config.yaml
model: "segmentation model"
train_examples: 50862
image_size: 48
translate: 0.06
num_classes: 8
widths: [64, 128, 128, 128]
upsampling: "nearest_conv"
lr: 0.0014
beta2: 0.98
steps: 8700
batch_size: 512
final_lr_fraction: 0.05
warmup_steps: 260
Rows from block 5 of a small segmentation model, named by matrix and row number. Each number is 50 + 12 x the weight over its row's rms, rounded and kept within 0 to 99. All counts start at 0.
After each channel's rows are labels from the 100 images, of 14848, where the channel reaches its highest value: "top examples" is what is common among them. Only what is clearly more common there than usual is listed. The data: single toy objects rendered from many sides on busy backdrops. In brackets: how many of the 100.
# conv: 3x3 conv (model.enc.2.1.conv.weight, 128x128x3x3, each kernel summed), inputs 0-127

conv.69:39 64 65 36 48 25 19 21 34 39 43 33 46 42 18 48 34 55 57 44 51 46 47 47 53 32 29 31 24 40 44 27 45 42 35 33 45 48 39 31 37 43 54 53 37 49 50 39 48 15 46 43 29 28 46 55 61 45 51 43 51 52 55 47 54 53 45 35 33 59 39 21 58 57 52 34 44 46 49 64 50 44 47 52 47 43 51 43 39 45 48 57 51 32 37 46 31 71 54 47 43 37 58 62 30 28 51 52 56 30 53 52 65 53 48 46 38 54 40 37 53 54 55 53 45 62 44 51
top examples: airplane (74)

conv.67:33 38 39 43 44 32 45 48 59 46 42 44 58 32 23 39 56 57 53 54 37 54 39 49 67 44 33 62 49 48 36 64 50 54 49 38 67 40 29 34 46 42 68 22 35 35 53 29 51 46 50 26 33 35 28 38 36 29 56 41 56 41 65 45 51 45 22 22 45 48 43 31 36 35 43 41 44 45 49 47 40 32 45 49 42 52 66 44 48 55 44 51 55 27 29 45 56 41 44 57 46 42 55 48 40 27 52 34 35 43 68 49 63 56 55 51 36 45 55 66 55 32 35 61 32 57 40 55
top examples: ice cream (55); rocket (35)

conv.101:36 66 44 49 55 36 49 49 26 38 42 25 48 45 26 48 12 46 41 44 52 33 69 44 30 46 42 54 31 46 43 41 45 34 56 37 51 40 42 49 52 56 44 55 43 40 58 44 41 45 53 43 57 28 53 62 69 55 48 41 62 52 57 21 58 42 31 30 35 58 39 46 44 45 44 46 49 58 32 60 54 36 41 59 36 54 32 40 47 70 43 61 50 23 47 39 30 50 43 37 55 21 42 49 26 48 39 41 45 33 63 55 54 37 47 49 33 38 43 47 45 32 66 64 35 41 57 46
top examples: from above (89); teapot (34)

conv.77:47 46 54 55 44 38 47 40 61 51 37 30 47 38 67 36 63 46 44 36 66 43 34 61 32 35 52 51 58 46 53 29 46 69 61 50 56 41 61 37 60 48 47 43 56 35 53 41 54 32 51 60 46 25 32 61 35 55 51 56 39 47 26 50 63 41 42 57 49 41 62 45 81 27 59 43 50 81 59 57 61 48 55 52 53 31 28 66 46 34 36 47 46 41 31 44 48 69 37 32 48 45 34 42 50 45 45 45 59 39 27 45 54 17 51 47 59 38 27 35 28 38 34 56 47 52 42 46
top examples: from below (76); pine (45); barrel (26)

conv.38:44 62 55 29 48 39 49 40 41 52 27 40 62 41 36 57 36 61 52 36 45 42 41 48 57 22 75 41 48 37 24 28 31 46 39 62 32 48 51 47 39 58 49 71 57 30 61 42 47 45 47 35 42 33 55 51 48 37 37 41 52 59 45 34 38 42 39 39 25 38 61 33 21 58 37 58 55 72 41 68 53 58 48 67 28 38 37 52 57 34 46 67 45 42 54 33 68 43 62 51 58 39 61 52 65 54 39 49 48 35 52 59 41 62 51 53 63 41 30 48 52 42 57 44 43 26 56 49
top examples: rocket (45); candle (26)

conv.88:55 45 53 52 51 50 40 49 45 43 30 40 50 43 24 54 26 50 60 54 15 58 57 39 58 40 46 38 41 39 37 50 53 50 18 56 53 38 39 86 46 54 55 50 58 50 32 37 44 62 52 23 67 58 50 36 67 58 52 62 43 36 58 72 47 61 45 50 22 52 39 60 35 33 38 44 24 39 31 63 46 35 52 51 62 60 54 40 38 55 78 48 60 45 43 58 43 42 32 44 65 38 50 54 37 46 36 38 53 66 46 45 48 44 51 42 30 52 40 54 46 29 55 47 48 38 52 38
top examples: from above (94); barrel (35); bottle (30)

conv.7:27 61 58 41 74 49 45 50 43 50 45 58 51 44 16 52 45 51 54 31 53 56 52 53 50 37 38 50 53 41 47 50 42 65 53 35 49 50 29 60 43 49 67 44 42 60 68 45 50 47 59 32 49 49 28 52 40 33 49 37 63 68 49 65 60 62 30 34 40 51 65 26 61 54 55 54 48 66 57 51 50 32 54 45 52 44 55 24 51 56 44 42 51 44 51 55 52 81 75 53 48 24 66 50 47 36 52 44 50 36 52 70 47 66 67 65 09 57 50 67 55 61 40 49 31 57 34 46
top examples: ice cream (83)

conv.46:45 62 49 58 46 30 49 33 57 66 61 70 52 33 34 49 44 53 63 39 30 42 36 57 43 53 41 48 22 56 40 24 49 46 53 63 58 39 64 47 48 44 27 71 51 33 54 45 67 34 53 40 24 39 53 49 44 45 46 39 35 48 51 50 47 65 49 70 54 57 76 40 65 55 70 50 64 60 54 35 65 65 56 49 58 36 55 50 54 50 23 55 41 53 39 65 62 74 54 57 43 53 76 81 45 44 53 63 51 57 64 66 48 39 43 49 47 65 56 40 64 47 62 67 55 41 57 33
top examples: candle (61); from below (61)

conv.36:43 47 55 45 53 36 36 37 57 69 53 47 46 44 52 35 52 50 55 48 31 49 41 48 53 49 66 44 35 28 28 38 67 46 41 58 47 59 37 47 67 30 58 66 50 52 48 57 36 39 43 41 39 33 52 27 73 58 49 50 28 37 56 42 37 49 54 35 39 37 37 33 36 24 33 72 36 46 44 49 35 44 61 48 45 37 59 26 70 40 26 58 43 39 50 57 54 36 48 45 64 59 59 33 55 42 50 47 52 32 45 21 45 29 35 36 56 26 26 46 55 35 40 50 43 46 44 46
top examples: lamp (78)

conv.47:34 39 51 59 53 44 49 40 34 41 57 23 59 45 37 42 53 49 39 68 55 44 48 62 21 43 45 45 59 41 73 34 48 37 48 42 47 44 40 49 32 45 66 30 48 26 35 52 47 18 44 42 50 48 37 50 44 61 64 60 50 28 50 56 35 51 55 37 43 37 55 51 85 20 52 25 49 50 38 48 46 50 36 53 67 42 59 46 52 47 33 34 62 46 46 63 44 50 43 44 49 26 24 34 34 40 42 52 49 49 31 52 50 51 48 47 37 35 54 37 39 53 74 52 41 57 40 32
top examples: ice cream (40)

conv.41:49 35 45 53 54 40 71 26 47 57 45 57 38 50 43 55 59 52 66 37 61 61 65 56 49 24 67 49 71 54 44 51 55 67 48 37 51 50 48 50 61 60 60 44 35 56 41 35 82 45 60 60 31 62 34 57 31 13 39 52 64 79 46 55 60 49 38 50 34 45 63 41 52 55 43 46 46 73 50 48 62 64 36 60 39 41 42 56 61 29 49 53 39 59 43 39 63 54 59 54 31 55 37 33 70 48 55 57 49 33 49 70 42 53 26 29 28 59 49 57 39 39 47 48 48 37 44 39
top examples: table (82)

conv.40:17 62 46 50 70 56 46 16 40 34 54 22 48 49 36 51 49 61 51 45 64 34 19 43 27 45 37 36 57 55 41 42 49 51 45 60 43 55 69 33 42 58 47 43 59 52 45 24 38 42 45 64 58 51 38 57 37 43 56 49 59 50 34 40 68 67 36 46 45 34 42 45 37 33 48 38 56 51 48 71 47 68 41 58 56 38 53 54 55 36 53 60 46 39 44 62 37 61 59 65 71 44 45 40 63 57 45 35 39 30 42 73 37 59 42 33 51 43 46 40 45 37 54 30 49 51 49 27
top examples: arch (65); mushroom (34)

conv.126:40 50 62 68 40 50 55 47 62 63 35 49 37 46 30 64 32 60 38 57 26 32 52 55 50 44 43 23 47 30 65 40 28 43 52 53 31 54 40 45 48 52 48 45 55 37 52 58 50 53 30 42 35 40 44 43 54 58 54 37 15 56 35 52 46 62 58 44 60 70 65 38 32 51 38 41 44 42 43 57 51 46 37 59 52 37 67 37 65 50 61 52 62 40 44 64 59 42 73 65 42 46 73 29 27 39 40 64 59 50 47 43 44 50 58 47 44 54 35 22 54 36 24 30 46 68 43 48
top examples: tree (89)

conv.11:55 53 54 51 55 43 19 51 49 51 59 26 39 32 31 44 65 43 55 36 30 53 54 45 45 35 31 43 71 61 52 48 47 49 28 29 38 63 28 49 51 38 65 48 38 57 64 53 46 46 55 31 42 42 43 55 62 50 45 46 49 56 53 62 29 40 54 39 59 46 38 57 40 51 55 89 41 34 63 44 42 51 46 57 51 51 69 37 49 42 60 42 60 37 42 52 58 48 54 40 56 37 49 23 43 32 54 63 71 54 30 10 29 47 57 65 30 43 55 51 56 55 33 51 54 50 38 53
top examples: barrel (36); ice cream (28)

conv.100:39 30 58 50 49 53 69 38 27 39 58 71 72 38 49 49 58 54 60 34 34 38 46 46 57 36 58 46 38 38 53 39 57 57 58 61 47 50 23 40 50 39 60 27 44 29 41 50 60 27 60 40 43 33 32 44 42 52 54 56 63 55 37 53 56 59 55 43 29 50 48 49 38 25 36 44 60 45 50 54 35 51 22 34 53 65 43 66 29 31 52 71 49 41 56 51 43 32 49 68 37 43 55 41 48 42 39 46 58 46 50 62 42 41 56 31 24 34 53 55 75 39 35 50 46 56 39 70
top examples: candle (35)

conv.76:65 70 55 49 54 40 46 58 65 81 35 62 27 57 56 50 61 57 49 64 42 43 53 55 40 47 43 53 13 68 54 38 29 66 42 66 43 40 69 60 51 67 29 69 74 39 55 47 61 41 38 54 60 48 47 52 42 68 43 54 35 58 42 44 68 50 51 62 52 79 41 66 31 55 35 66 50 50 42 54 49 43 38 68 48 33 49 70 52 56 63 43 54 59 51 49 34 47 53 45 51 48 48 40 42 70 55 49 79 46 43 44 49 42 60 58 48 59 31 49 51 34 45 31 72 44 66 46
top examples: tree (81)

conv.24:39 52 56 33 32 41 64 37 56 59 56 43 31 44 42 39 47 70 42 36 51 57 46 51 54 62 34 53 32 55 41 40 52 49 54 58 64 56 58 19 51 53 31 39 36 52 43 40 55 48 41 47 32 59 54 33 44 62 41 51 37 60 47 30 68 43 50 41 54 46 57 49 48 39 36 51 51 79 49 39 43 34 43 44 37 50 59 50 50 66 36 58 36 35 58 47 45 50 72 19 74 63 50 39 42 43 69 44 48 47 50 48 68 56 27 53 44 77 64 35 39 42 22 80 41 65 58 47
top examples: dog (67); house (26)

conv.23:54 54 63 49 31 66 24 55 47 58 40 68 41 57 45 60 45 43 54 48 24 71 34 58 54 43 73 59 46 33 37 25 41 70 47 41 28 45 29 34 47 58 41 68 72 52 44 47 66 47 42 48 63 43 66 47 40 23 42 65 39 48 52 53 45 50 38 53 26 49 51 52 39 52 55 53 57 50 61 26 54 61 63 57 52 43 39 34 68 49 20 46 26 65 29 42 60 56 37 49 54 63 39 39 43 53 41 43 61 34 56 30 58 49 54 45 51 46 47 52 59 46 42 24 67 53 50 46
top examples: boat (42)

conv.117:35 47 50 50 38 41 49 38 60 63 59 44 46 42 47 35 46 54 47 38 42 57 12 44 59 62 64 60 60 39 33 49 51 46 22 30 57 54 42 26 44 51 63 60 47 45 54 43 52 34 33 39 49 44 39 61 60 49 35 43 42 28 56 20 51 41 47 42 60 45 46 36 60 36 67 37 54 54 68 59 40 43 45 55 33 56 40 42 56 36 50 80 55 41 32 45 59 53 29 40 33 75 38 52 34 45 51 63 40 53 58 31 64 44 55 42 67 21 38 56 36 39 34 59 56 57 36 42
top examples: umbrella (53); house (29)

conv.29:43 50 34 40 66 51 61 46 32 21 50 59 49 46 48 50 45 49 60 37 49 31 49 41 36 34 45 28 57 35 52 55 59 58 62 56 49 66 54 63 30 24 58 29 34 41 47 40 51 42 44 53 47 32 46 68 45 49 49 56 62 63 49 54 39 59 32 56 22 27 72 41 43 30 54 50 70 49 44 56 45 51 40 51 48 60 41 50 36 38 45 64 42 50 42 65 53 45 49 49 35 71 35 29 54 35 32 44 67 65 30 66 40 56 55 64 48 67 67 42 50 37 48 57 35 29 36 30
top examples: candle (59)

conv.1:52 42 36 60 46 40 56 47 35 59 32 48 59 41 36 33 58 67 58 57 22 48 48 44 63 48 52 51 50 49 32 59 45 55 23 42 49 57 53 42 60 62 30 56 42 53 48 57 64 47 58 45 59 33 61 58 64 46 48 26 34 50 46 47 44 32 48 54 40 50 39 29 24 56 54 47 48 45 66 52 40 54 38 30 40 57 27 58 45 21 51 55 20 45 50 38 61 24 63 47 36 46 62 59 54 66 56 52 54 25 49 34 20 48 34 43 59 52 40 65 59 23 53 37 45 39 38 57
top examples: boat (31)

conv.114:33 46 43 44 32 39 41 31 38 33 34 50 46 40 36 50 39 52 47 42 46 51 23 33 48 45 55 59 40 49 60 30 52 50 32 42 50 38 65 37 55 54 79 42 48 65 51 44 46 29 42 51 32 27 42 45 53 54 55 41 33 46 52 48 36 48 49 68 26 62 50 30 17 43 50 37 56 65 21 51 58 53 49 54 54 47 64 52 40 26 28 60 60 36 30 54 43 58 31 53 68 45 47 48 46 54 41 43 40 29 50 58 64 44 32 33 47 54 49 53 56 18 43 45 36 51 53 60
top examples: lamp (44); trophy (37)

conv.94:43 50 54 58 54 61 32 31 35 26 44 42 54 26 51 42 49 54 54 47 58 32 52 42 45 20 50 40 50 58 48 18 33 71 59 66 45 46 45 56 44 51 58 24 56 33 51 34 57 43 43 36 40 37 73 60 43 65 56 34 39 49 51 54 34 42 34 65 48 36 68 37 36 65 35 67 60 59 21 60 51 33 57 41 40 46 59 45 48 53 39 49 67 65 44 48 54 52 51 48 65 38 42 46 68 30 31 35 54 47 43 79 47 51 44 54 51 63 41 45 46 32 62 44 36 41 46 56
top examples: candle (35); rocket (31)

conv.52:41 45 46 46 51 29 56 41 53 50 62 33 50 51 32 46 31 53 60 46 49 41 61 34 54 48 37 50 50 36 35 64 50 42 43 36 52 56 42 59 37 35 50 45 20 38 41 47 53 47 58 49 29 51 31 65 39 22 44 43 68 50 46 48 48 45 47 31 57 37 39 28 78 27 68 33 34 54 41 57 41 46 29 46 45 38 57 31 48 70 56 39 59 33 52 50 57 83 65 52 29 39 55 44 42 34 47 40 31 45 58 54 53 39 44 45 27 47 43 44 52 65 45 56 39 57 23 50
top examples: airplane (35)

conv.60:45 49 50 49 55 58 21 35 35 48 28 41 35 40 41 49 55 34 38 58 66 23 34 37 52 47 53 30 43 45 41 29 32 41 51 42 31 39 55 27 48 44 58 42 65 62 43 40 42 55 18 54 44 47 61 66 58 59 47 40 13 43 58 26 52 44 42 34 45 60 50 27 31 65 43 43 57 59 57 58 38 42 69 44 56 50 43 50 68 41 68 50 64 54 57 39 43 35 50 44 50 46 52 66 37 30 46 33 38 30 50 35 54 53 36 37 60 47 35 53 43 58 59 46 46 38 51 50
top examples: car (77)

conv.3:64 54 28 60 39 68 46 30 59 73 30 51 34 53 55 48 40 52 54 43 40 59 42 59 44 21 57 54 51 56 54 59 48 56 37 35 65 32 48 34 48 40 26 49 29 50 43 37 37 66 62 39 41 47 46 60 45 55 44 70 54 72 46 46 68 23 37 46 33 58 46 47 41 65 58 62 50 62 33 29 64 56 48 44 56 45 52 50 42 35 45 55 27 56 41 42 61 60 32 46 58 66 32 22 40 65 48 65 46 39 33 43 42 58 40 45 49 48 54 30 66 47 42 26 50 40 50 37
top examples: table (48); dog (41)

conv.43:43 63 42 52 61 58 36 47 39 49 46 28 30 36 59 63 49 52 41 17 74 51 52 33 42 59 40 32 55 64 26 37 57 48 65 48 45 75 48 33 43 63 52 42 41 49 55 33 41 46 61 46 20 56 77 64 41 37 59 48 55 38 39 40 42 62 25 49 46 40 38 47 39 66 51 63 61 53 41 45 46 52 49 51 49 59 58 52 27 48 33 46 55 49 47 50 34 58 49 51 68 50 43 43 67 37 56 31 51 53 47 58 64 61 39 72 40 60 69 29 35 59 55 67 29 61 65 52
top examples: dog (65)

conv.18:51 42 56 56 60 30 45 31 45 23 37 50 62 35 52 54 49 48 49 26 46 50 33 61 56 43 52 50 24 38 30 23 45 52 68 41 54 44 32 60 43 45 52 59 62 45 65 39 60 45 39 47 54 33 56 60 32 53 38 34 31 45 58 62 10 56 45 50 54 44 69 50 37 46 49 42 63 49 53 47 60 57 29 24 55 41 51 58 33 27 49 52 84 46 38 47 61 42 49 52 46 54 70 59 37 37 33 47 58 54 42 56 64 46 51 51 30 45 41 54 62 41 71 64 45 60 56 50
top examples: candle (50)

conv.75:47 42 43 43 32 42 62 41 52 51 60 37 49 21 41 41 33 58 70 37 22 41 73 48 61 36 34 46 32 57 46 37 52 64 52 66 44 31 35 46 50 56 33 61 47 62 35 63 66 34 66 55 15 43 64 49 54 47 40 52 43 32 41 48 47 31 55 58 41 36 46 50 50 49 55 57 31 62 38 66 54 45 41 50 33 50 45 61 53 61 31 70 30 28 53 25 49 48 64 37 60 42 54 43 43 55 63 43 53 27 47 41 44 30 41 47 41 52 55 44 58 30 57 48 27 48 46 59
top examples: dog (37)

conv.65:41 44 23 46 34 44 63 36 44 35 38 44 30 35 31 60 58 35 44 48 15 47 36 39 52 59 47 55 48 38 49 50 46 39 38 42 41 43 59 49 44 52 36 14 46 46 63 29 41 44 46 34 51 27 38 61 47 46 44 38 54 51 58 46 41 60 45 48 33 42 35 63 50 43 55 42 64 57 50 37 43 58 34 54 44 59 51 52 43 46 34 26 48 36 43 58 33 39 38 64 43 28 48 33 26 58 43 40 51 50 63 50 54 39 40 28 51 38 54 68 25 49 49 51 37 26 28 36
top examples: tree (36)

conv.49:64 46 33 41 40 49 56 41 56 60 34 61 59 65 47 45 67 49 61 55 37 40 64 43 55 47 61 51 41 37 26 48 30 80 37 42 41 39 46 57 48 70 32 59 42 45 51 64 76 22 73 39 57 38 68 63 45 34 40 42 50 42 52 51 51 33 65 52 28 43 49 62 44 39 56 56 67 46 48 44 46 50 51 48 47 59 37 34 37 45 48 53 24 62 42 12 75 46 44 53 45 52 36 45 37 65 54 53 63 34 54 56 47 57 43 45 38 65 65 62 39 47 49 24 61 41 44 45
top examples: boat (81); level (70)

conv.71:62 39 44 55 40 60 59 35 61 56 29 52 39 46 58 55 49 39 60 47 48 40 58 49 50 30 73 46 48 56 49 41 56 58 33 30 34 25 43 40 61 43 49 41 24 35 41 40 47 48 67 63 50 46 41 63 51 39 36 64 41 49 44 46 47 27 36 48 18 50 52 55 34 47 65 55 60 61 56 49 55 62 54 51 40 58 36 51 53 54 52 60 45 48 16 47 80 62 36 34 42 57 25 39 29 28 46 66 51 57 37 27 58 49 41 48 55 56 43 41 49 36 51 25 62 43 51 25
top examples: table (35)

conv.89:49 45 43 51 61 33 50 45 36 34 76 44 57 27 30 35 64 40 48 47 34 38 38 34 50 63 28 56 40 65 53 48 47 41 38 41 57 39 39 52 71 40 51 29 35 44 55 28 30 47 43 31 33 57 40 58 55 58 59 42 61 28 61 56 42 62 27 44 22 51 31 44 34 21 49 42 54 37 53 48 29 44 59 36 48 69 53 67 36 49 54 50 47 34 44 52 40 39 47 55 51 49 47 63 38 35 64 38 43 43 52 42 45 30 49 55 32 40 53 49 73 48 46 68 31 46 53 50
top examples: barrel (33)

conv.78:52 56 43 61 44 22 52 38 47 62 55 44 45 38 58 41 75 35 50 47 55 29 46 54 41 48 19 55 37 77 52 35 52 49 52 31 61 51 51 52 61 31 65 43 62 34 46 46 48 37 31 48 43 45 56 46 34 66 44 61 24 44 47 41 49 46 43 38 60 42 50 35 33 29 48 50 32 55 53 65 37 47 38 33 43 48 36 74 48 33 48 32 72 32 52 49 42 53 39 46 61 35 49 31 36 60 38 28 35 47 60 44 54 41 37 67 43 25 40 58 48 33 64 52 42 63 53 35
top examples: ice cream (32)

conv.34:32 54 46 32 36 48 48 39 45 51 34 47 40 39 22 44 59 46 53 55 40 55 46 45 46 26 44 29 57 42 29 41 64 47 22 38 53 29 48 50 36 43 62 38 42 56 53 44 49 37 47 41 42 47 25 57 61 32 37 45 45 54 23 43 33 43 49 39 28 43 43 45 42 44 31 54 47 62 60 51 42 47 59 46 33 51 55 34 54 55 39 41 45 38 64 33 40 51 54 38 53 23 64 54 55 45 48 41 49 32 15 39 35 38 59 47 42 41 34 58 48 56 43 39 34 29 67 21
top examples: barrel (28)

conv.79:50 54 45 39 40 45 49 51 53 58 65 50 60 43 44 46 42 48 48 45 41 37 69 51 52 60 40 60 33 63 52 36 41 40 47 59 65 31 46 37 46 68 46 38 57 73 55 37 56 68 32 49 47 62 48 33 37 75 60 48 44 19 53 38 65 39 47 13 36 64 57 47 32 33 45 39 29 29 38 54 27 37 55 54 37 51 32 47 55 62 57 46 70 34 73 35 41 43 28 44 48 45 52 49 30 46 53 41 43 46 67 40 49 46 43 38 36 29 46 68 56 36 32 44 55 49 57 48
top examples: car (59)

conv.13:44 53 45 49 48 51 60 22 46 34 30 35 35 57 24 44 55 46 45 41 54 58 29 41 50 24 65 65 55 60 41 52 39 64 30 26 75 39 44 38 30 38 52 37 33 69 34 37 60 52 56 55 27 53 52 29 58 53 42 38 61 60 48 47 38 36 40 38 40 37 52 26 29 50 36 53 34 56 33 43 61 59 41 67 42 44 57 50 42 39 46 47 37 43 52 21 67 54 53 35 46 53 45 57 41 57 57 41 59 26 49 44 56 39 41 38 67 57 52 49 41 37 57 66 50 35 43 49
top examples: table (70)

conv.5:68 33 51 45 18 23 38 42 49 57 40 53 34 41 47 48 62 49 30 37 64 48 30 37 54 45 43 55 52 64 60 53 40 49 47 37 27 40 27 44 49 82 57 37 51 50 48 64 35 45 46 49 56 36 55 38 56 48 41 40 36 51 54 65 40 24 46 37 42 72 33 51 68 60 59 40 63 47 41 30 70 49 50 33 42 31 50 53 55 36 44 54 38 62 40 29 66 53 26 55 61 68 47 47 35 53 54 40 54 39 47 24 71 49 48 55 37 46 53 34 55 51 52 48 54 64 41 62
top examples: arch (30)

conv.110:49 23 42 50 58 56 67 28 47 35 48 62 37 42 39 33 66 33 62 55 33 44 62 41 28 44 43 55 62 45 57 50 46 40 31 48 62 44 39 66 37 30 55 38 35 31 43 38 44 43 50 27 50 50 26 72 58 54 52 46 49 48 21 51 39 56 51 31 29 41 54 53 39 57 22 51 41 45 46 51 43 52 51 54 59 48 50 36 52 43 50 26 39 44 40 59 46 64 50 56 34 30 56 47 38 45 45 41 53 52 68 66 55 43 41 34 32 48 38 54 42 45 39 51 37 39 14 24
top examples: barrel (48)

conv.103:48 46 39 56 56 46 54 41 58 58 38 48 51 46 36 63 48 66 43 59 30 76 27 57 44 38 57 57 53 57 49 73 39 46 47 27 72 39 57 32 55 64 57 28 38 55 40 35 55 50 56 58 29 52 30 49 34 41 61 55 63 69 43 49 45 38 42 38 46 66 62 37 37 52 48 57 51 63 44 27 58 53 45 76 32 45 73 54 39 45 41 35 50 49 40 35 67 70 39 41 62 46 27 38 29 61 65 56 61 31 40 55 60 48 52 44 31 57 62 61 55 26 50 62 40 51 71 51
top examples: table (56); ladder (28)

conv.85:72 45 22 54 44 64 27 38 77 69 41 51 30 43 66 28 59 48 48 38 27 33 45 47 63 40 54 50 46 36 19 49 46 47 30 69 39 41 58 49 58 33 44 56 38 54 47 39 56 42 61 62 29 30 59 56 65 38 25 71 43 37 50 57 61 50 35 61 44 55 60 45 43 57 57 43 50 33 51 55 59 67 49 44 43 47 43 36 46 31 54 47 41 64 35 49 61 36 37 50 47 57 39 25 47 47 52 52 41 31 32 39 48 40 37 37 68 53 39 57 53 59 48 44 47 28 52 47
top examples: boat (32); barrel (31)

conv.84:33 50 29 52 64 25 32 51 36 47 50 38 33 41 46 48 72 42 40 52 54 34 27 43 45 54 45 50 40 51 44 46 38 46 48 39 40 25 42 41 60 38 75 32 37 39 59 34 28 50 62 49 45 30 53 54 48 65 42 54 50 23 61 41 39 46 34 47 52 38 36 45 71 44 58 50 69 41 71 54 47 46 65 50 35 42 47 62 49 46 36 51 73 38 38 45 56 57 35 39 54 49 33 50 18 40 39 43 41 40 43 37 59 40 54 58 67 42 42 60 26 58 61 48 31 59 46 31
top examples: from below (96); barrel (74)

conv.57:66 53 36 36 70 59 49 40 38 32 47 48 48 51 48 54 56 48 54 58 47 09 65 38 48 46 54 41 56 51 54 48 52 46 48 54 54 26 39 83 43 48 70 35 38 42 32 48 46 47 78 54 51 35 46 70 75 42 55 64 62 33 45 68 44 65 48 57 24 46 57 61 39 45 63 51 51 32 54 41 49 62 72 44 54 76 34 45 38 69 60 47 47 42 36 59 61 54 43 44 43 57 41 67 59 39 28 59 54 66 44 57 49 47 37 52 66 51 56 52 48 51 69 42 36 30 49 32
top examples: barrel (75)

conv.121:51 43 42 38 57 35 43 34 38 34 59 40 32 36 38 42 76 37 35 56 36 16 42 36 36 34 39 35 41 49 58 30 39 39 28 41 37 44 54 45 44 41 47 39 58 52 57 43 26 45 29 38 38 48 52 49 66 52 46 40 40 52 38 54 38 57 43 44 27 54 32 38 45 41 45 72 36 52 42 61 36 45 56 55 36 38 41 42 56 46 52 69 48 45 46 47 33 48 51 57 45 40 63 48 42 42 31 45 62 22 44 38 31 43 37 46 43 36 42 38 36 29 31 44 35 33 37 37
top examples: from above (71); barrel (35)

conv.127:33 46 53 40 49 32 40 61 71 63 45 68 61 62 90 75 67 56 51 56 39 52 35 56 49 38 50 52 35 42 39 61 58 49 39 14 40 31 45 44 57 19 40 36 47 44 44 59 45 54 42 38 44 54 42 33 53 50 40 42 44 32 43 55 58 58 55 53 32 48 42 51 31 17 44 45 52 46 33 55 29 36 53 68 42 48 56 48 48 58 65 64 62 43 32 60 53 40 45 43 51 73 31 51 46 40 45 39 48 42 26 46 51 37 58 45 48 35 40 58 45 43 49 46 48 27 50 49
top examples: umbrella (37); candle (33)

conv.45:44 62 36 51 41 48 47 50 65 59 44 34 45 49 40 27 29 61 66 20 40 41 49 55 46 62 39 68 37 54 45 68 53 48 45 45 66 50 57 45 50 42 47 50 35 32 47 40 40 46 50 40 58 39 40 30 52 64 59 46 45 56 48 57 73 25 37 34 56 50 51 46 50 34 45 25 66 47 53 36 46 13 46 17 45 36 51 23 52 40 43 55 54 20 45 36 49 60 38 32 35 34 61 55 36 55 65 46 56 57 68 44 53 65 65 43 41 53 39 36 43 58 58 54 46 50 44 38
top examples: bottle (30); tree (25)

conv.8:57 48 49 39 55 73 33 58 69 53 32 22 51 52 61 58 62 35 30 26 45 41 28 53 41 61 77 47 41 31 49 48 57 63 56 30 15 56 61 43 60 35 54 54 52 48 49 31 39 42 47 50 39 45 57 56 55 39 54 40 31 39 41 40 62 65 34 65 49 39 57 46 28 65 53 58 51 49 59 51 58 49 48 62 56 55 48 34 46 27 53 49 40 63 28 61 66 43 45 59 44 42 21 35 33 38 36 42 61 52 42 48 62 58 45 49 71 43 62 43 41 49 31 42 56 52 32 44
top examples: mushroom (91)